config.toml
dataset = "dead-leaves pictures: piles of overlapping shapes"
train_examples = 145000
tokenizer = "char"
vocab_size = 29
encoder_patch_size = [4, 4]
encoder_kernel_size = 5
text_encoder_width = 256
text_encoder_inner_norm = false
residual_init = "scaled_by_depth"
beta2 = 0.95
max_precond_dim = 1024
lr_schedule = "wsd"
Rows from block 7 of the image encoder, named by matrix and row number. Each number is 50 + 15 x the weight over the matrix's rms, rounded and kept within 0 to 99. All counts start at 0.
# f: depthwise 5x5 conv (encoder.blocks.7.mixer.f.weight, 128x1x5x5, trained with AdamW), a 5x5 kernel
f.13:43 50 26 50 46 54 48 71 56 44 52 26 83 81 50 53 48 41 38 45 60 52 53 42 51
f.14:42 41 62 45 44 52 25 46 43 52 54 39 99 37 49 55 47 33 32 52 54 49 53 57 49
f.15:40 47 46 57 42 45 52 14 48 40 44 61 99 49 40 62 54 67 56 50 50 48 48 54 57
f.16:48 59 41 54 50 57 61 63 16 58 46 47 96 62 43 42 21 56 56 34 53 53 47 51 44
f.17:51 60 45 55 57 56 71 43 36 50 44 13 83 57 52 48 39 74 63 63 32 47 54 43 51
f.18:55 45 40 51 30 45 27 53 43 68 32 71 58 51 54 43 72 85 27 37 55 50 67 37 46
f.19:49 62 43 42 47 49 46 84 63 42 46 60 06 20 40 47 57 83 75 49 44 53 48 54 47
f.20:58 62 46 49 44 42 60 61 52 46 49 39 16 82 51 54 55 26 40 53 50 52 47 52 58
f.21:50 49 41 63 73 48 59 78 65 53 62 49 48 68 36 36 36 20 78 37 55 48 29 46 53
f.22:55 40 49 34 37 46 47 57 55 46 43 34 99 54 35 52 76 72 30 40 43 57 46 55 48
f.23:75 47 51 41 51 54 76 85 43 39 56 66 81 55 41 41 44 64 52 55 37 57 56 57 43
f.24:53 57 48 57 57 52 50 99 51 40 51 47 34 71 33 52 55 66 54 44 47 45 52 45 45
f.25:39 44 44 52 55 50 32 50 50 49 39 58 19 59 61 42 49 97 54 30 54 49 57 53 58
f.26:58 55 58 55 49 47 43 80 55 53 51 49 00 67 47 54 63 75 51 41 55 41 45 56 51
f.27:55 53 50 50 49 52 56 74 65 53 46 49 00 80 56 47 58 43 52 51 49 45 42 52 50
f.28:56 50 56 50 48 55 49 71 50 60 46 47 00 82 25 53 59 72 65 48 51 54 59 45 43
f.29:49 57 57 61 41 43 58 89 53 57 48 22 83 53 44 45 42 10 62 59 56 47 46 61 52
f.30:55 44 51 45 48 44 53 52 51 53 37 69 99 34 53 50 42 06 45 54 47 42 50 46 60
f.31:47 52 51 66 46 56 84 56 47 55 53 98 99 55 53 52 64 70 39 52 49 56 42 46 38
f.32:54 50 47 60 51 44 32 20 52 51 51 12 00 40 48 47 69 46 35 44 53 52 46 49 52
f.33:53 57 38 54 51 51 71 63 47 44 50 31 99 61 53 47 41 48 49 55 48 52 59 48 43
f.34:51 34 38 37 45 54 53 99 49 53 54 63 35 58 41 52 67 56 68 55 39 49 52 47 54
f.35:41 46 55 60 47 51 40 59 56 44 44 75 07 45 41 55 69 42 66 59 63 56 61 50 58
f.36:52 38 60 45 45 62 43 66 45 63 37 76 86 38 38 39 75 46 63 45 48 66 60 60 43
f.37:53 55 53 54 46 52 81 45 61 53 45 67 21 79 39 59 45 43 68 30 51 47 51 65 32
f.38:51 58 54 37 59 51 56 35 51 53 66 50 03 17 40 47 35 49 41 42 61 50 43 63 58
f.39:42 46 52 56 53 38 60 60 20 49 55 63 51 99 45 42 62 46 54 39 46 37 50 50 42
f.40:56 41 41 44 65 45 52 68 33 47 43 62 89 40 51 53 30 55 57 24 57 61 43 44 50
f.41:53 55 38 58 53 46 47 62 55 47 40 79 81 44 48 57 42 11 47 50 62 66 47 42 55
f.42:46 53 41 47 47 41 58 22 26 50 54 25 26 44 54 53 30 32 59 51 35 51 69 66 45
f.43:42 49 51 54 53 53 56 72 66 56 42 34 99 59 37 43 45 49 50 45 44 46 51 49 45
f.44:50 56 53 63 46 41 51 40 33 55 63 40 00 41 57 55 54 55 65 53 65 52 56 45 54
f.45:54 47 62 51 55 54 45 45 56 48 50 23 19 94 52 45 35 67 44 47 57 58 42 60 53
f.46:53 50 50 56 57 46 59 59 60 56 54 57 05 08 63 35 34 75 58 52 39 45 61 48 59
f.47:43 54 52 42 45 45 36 84 46 56 45 20 99 59 61 43 40 61 52 36 46 46 34 46 42
f.48:45 49 41 42 41 58 52 55 59 60 59 38 99 85 43 53 58 55 40 45 47 56 42 50 63
f.49:53 44 52 44 52 53 44 33 48 42 40 41 15 99 53 47 62 27 67 55 43 53 48 47 52
f.50:42 49 47 51 56 53 45 66 51 47 61 23 99 87 40 54 35 65 56 47 37 48 55 50 47
f.51:52 57 50 56 39 49 51 58 54 49 65 74 00 47 44 47 71 69 40 52 59 53 59 50 46
f.52:53 45 53 49 43 55 67 30 53 48 60 99 55 59 42 56 56 40 48 38 48 47 51 48 59
f.53:41 50 54 53 45 58 47 33 33 39 60 58 79 51 48 73 40 07 54 29 51 44 53 47 49
f.54:49 56 52 48 44 52 43 43 52 68 58 52 91 18 55 49 40 99 41 34 43 45 57 60 50
f.55:49 42 34 47 56 48 19 25 42 43 53 24 15 59 49 43 67 51 43 47 53 59 57 57 57
f.56:28 41 44 46 31 41 60 71 70 41 46 85 71 46 49 44 58 88 53 38 41 51 53 50 46
f.57:44 47 48 35 42 51 42 74 11 49 48 34 06 37 46 57 30 23 51 41 48 48 56 40 51
f.58:59 51 54 56 55 54 53 94 72 48 49 32 00 61 45 48 45 75 55 54 55 46 52 40 44
f.59:42 55 50 51 57 47 56 42 45 67 52 36 04 37 47 63 13 24 58 49 60 50 43 44 57
f.60:45 45 62 49 52 53 45 87 72 49 44 53 20 69 52 55 57 18 37 51 50 52 44 44 60
f.61:55 52 46 39 49 56 49 37 48 50 48 78 68 35 59 57 23 00 45 53 46 39 46 58 61
f.62:56 51 41 56 52 53 59 58 43 67 56 45 78 78 49 55 52 36 25 71 52 46 57 45 52
f.63:56 46 63 48 52 49 60 37 59 47 53 39 16 97 48 57 62 38 33 52 54 37 51 50 58
f.64:55 49 55 50 48 61 57 31 34 43 37 67 99 36 50 56 30 25 56 54 41 57 43 46 42
f.65:51 53 45 56 45 54 35 78 49 55 58 49 09 74 47 39 63 63 54 49 43 46 56 49 43
f.66:54 51 50 51 39 46 39 46 30 42 56 28 99 45 39 44 51 23 53 55 42 53 59 50 54
f.67:52 44 47 51 38 43 42 21 62 57 40 69 99 34 50 46 57 48 52 50 46 58 46 64 62
f.68:41 47 60 50 51 47 38 52 67 54 65 44 99 28 52 49 59 36 43 61 46 54 53 42 49
f.69:45 40 52 38 43 53 35 83 79 45 32 61 19 56 40 50 59 75 60 46 55 39 52 59 48
f.70:49 45 47 46 50 51 34 76 76 45 45 24 28 99 57 49 72 64 62 47 43 61 44 45 42
f.71:50 65 60 64 53 57 45 37 55 53 51 44 04 46 58 48 31 34 78 49 52 55 53 65 47
f.72:48 61 48 47 44 50 54 86 52 54 50 48 01 58 57 51 50 18 57 50 47 44 50 53 55
f.73:51 38 43 48 56 47 53 40 46 63 39 25 99 24 53 37 38 53 50 55 57 60 50 45 57
f.74:44 46 41 52 48 53 39 00 48 42 55 30 17 37 39 51 50 77 60 41 51 46 46 43 49
f.75:55 59 45 48 47 53 70 42 58 44 40 69 00 23 41 49 59 86 71 55 55 59 50 60 60
f.76:41 51 54 49 50 51 45 49 49 60 56 43 99 74 48 54 42 75 70 51 58 43 56 61 51
f.77:40 52 57 47 38 43 65 53 65 56 51 09 15 49 57 52 62 36 40 47 72 56 65 49 53
f.78:43 57 43 40 52 39 52 93 43 54 56 41 07 52 45 46 51 72 41 49 43 65 45 48 63
f.79:45 53 56 54 48 50 46 45 55 43 42 99 10 40 58 50 50 90 66 35 43 51 50 49 54
f.80:55 51 49 51 31 46 56 83 39 67 46 00 56 48 60 48 56 68 50 41 47 66 55 50 50
f.81:54 57 41 45 48 43 60 73 22 60 55 19 77 48 49 52 55 12 55 54 56 42 36 44 57
f.82:58 56 44 49 46 64 41 28 41 44 59 71 15 64 55 47 92 67 45 54 47 55 61 61 39
f.83:51 54 48 56 47 49 45 31 49 48 54 73 99 49 49 60 33 51 48 51 49 48 40 48 59
f.84:58 48 62 44 54 40 47 28 27 38 44 52 69 57 52 55 12 22 44 46 43 41 62 58 60
f.85:47 45 48 61 45 56 61 92 68 44 43 27 09 36 57 50 47 28 57 54 43 43 50 45 51
f.86:42 44 44 56 48 42 56 77 35 49 29 00 84 48 54 48 38 30 51 56 50 62 45 48 54
f.87:57 62 53 50 61 50 48 28 44 50 39 40 99 55 41 40 41 39 45 43 57 44 50 52 42
f.88:45 51 60 44 51 51 42 11 66 48 47 93 27 19 52 49 37 65 64 42 58 48 61 43 51
f.89:45 55 58 46 45 44 38 26 46 53 38 58 99 41 39 55 42 59 41 44 61 38 60 52 43
f.90:55 50 38 53 53 56 50 26 53 59 46 77 69 07 45 66 37 61 43 52 68 51 45 62 73
f.91:47 54 43 45 51 46 51 17 29 50 55 60 99 37 57 53 34 54 45 48 48 45 47 43 43
f.92:45 48 47 48 41 59 63 91 83 49 47 60 08 65 42 45 61 58 60 48 51 52 51 38 51
f.93:43 43 50 62 54 42 46 24 64 61 39 99 31 33 55 54 51 64 51 46 53 48 49 55 52
f.94:40 43 39 56 57 52 43 32 35 51 50 34 78 45 53 46 42 00 47 53 43 60 58 49 57
f.95:45 55 52 45 56 45 68 59 61 57 52 62 92 59 50 52 53 35 45 70 48 45 45 46 35
f.96:58 58 45 36 50 58 49 60 85 47 42 45 44 79 36 54 85 51 51 29 43 52 42 49 51
f.97:45 43 52 42 57 59 64 60 59 50 55 36 00 66 55 46 53 77 47 42 47 42 56 44 56
f.98:56 48 48 56 58 46 47 42 52 45 52 48 99 15 45 44 41 30 77 48 50 51 42 46 55
f.99:54 48 52 44 51 51 46 57 51 46 55 46 00 54 38 44 61 72 51 39 44 58 61 48 56
f.100:49 59 62 52 49 58 38 68 65 42 54 68 00 19 57 49 57 71 47 48 55 52 43 57 46
f.101:56 58 48 46 62 58 44 80 56 50 49 41 00 67 52 52 52 37 68 61 47 47 47 47 39
f.102:55 50 35 59 50 65 80 16 36 45 48 16 57 38 45 37 57 78 42 40 54 49 50 54 58
f.103:53 43 44 58 46 63 94 71 65 48 63 82 41 58 63 49 50 21 35 43 36 52 46 48 37
f.104:42 66 51 43 52 60 79 50 29 39 66 57 00 48 47 44 30 59 50 59 58 37 49 44 54
f.105:52 44 46 49 55 58 63 67 38 49 51 54 85 67 34 47 61 45 47 59 40 52 65 49 56
f.106:46 41 40 59 62 69 51 25 67 75 59 64 37 11 68 47 38 71 45 66 55 46 44 58 56
f.107:41 42 46 50 53 49 55 16 51 56 49 28 89 65 35 45 43 64 39 47 47 63 55 42 45
f.108:42 48 56 60 46 51 43 69 35 51 59 35 86 72 52 42 22 21 48 39 46 45 32 36 60
f.109:46 54 40 57 51 47 38 76 51 43 45 45 26 81 47 48 46 25 60 45 47 53 58 55 64
f.110:50 48 60 57 62 47 65 99 47 38 47 63 19 47 49 55 58 58 53 54 60 38 53 53 47
f.111:57 50 56 45 49 45 51 61 38 51 37 16 99 40 51 59 84 19 47 51 44 56 37 48 46
f.112:57 57 49 45 44 49 45 94 58 51 65 05 16 63 54 43 60 70 60 42 42 48 50 58 54
f.113:55 51 50 50 54 47 62 99 72 54 61 62 72 79 48 51 60 35 34 51 58 51 46 46 51
f.114:56 48 46 42 47 49 45 36 68 52 48 80 00 57 34 57 57 90 58 46 45 40 40 55 51
f.115:56 57 62 55 46 49 60 55 43 44 52 47 00 31 44 58 62 37 51 40 45 44 49 50 50
f.116:44 55 51 56 55 37 42 28 38 49 46 54 99 58 51 54 61 53 62 47 53 43 54 56 43
f.117:70 47 50 43 34 51 63 73 62 46 39 45 00 89 31 56 60 56 73 48 50 56 51 42 52
f.118:51 41 51 44 52 43 47 22 62 60 48 51 01 30 42 53 46 49 50 47 62 45 52 37 53
f.119:41 57 51 55 55 40 35 22 41 52 40 65 93 08 54 54 30 45 48 47 49 49 53 48 47
f.120:49 46 49 45 49 52 57 09 47 49 44 76 05 05 46 41 52 71 51 50 55 50 49 49 47
f.121:61 47 44 36 64 55 41 81 55 47 42 23 16 21 53 48 63 73 44 56 55 54 46 48 49
f.122:54 53 36 50 52 53 52 45 51 41 50 36 15 86 49 54 62 04 59 47 60 49 48 48 50
f.123:50 56 59 58 47 43 49 83 41 50 55 17 00 80 46 51 47 59 52 48 50 37 49 44 54
f.124:41 53 41 50 35 55 40 11 51 48 43 68 67 18 48 51 35 76 57 56 60 55 62 42 47
f.125:53 49 53 61 67 50 42 31 71 54 45 47 08 51 50 49 59 48 51 60 63 56 53 64 48
f.126:57 49 57 68 44 56 52 32 36 65 55 68 53 15 52 61 57 29 32 59 61 52 67 51 59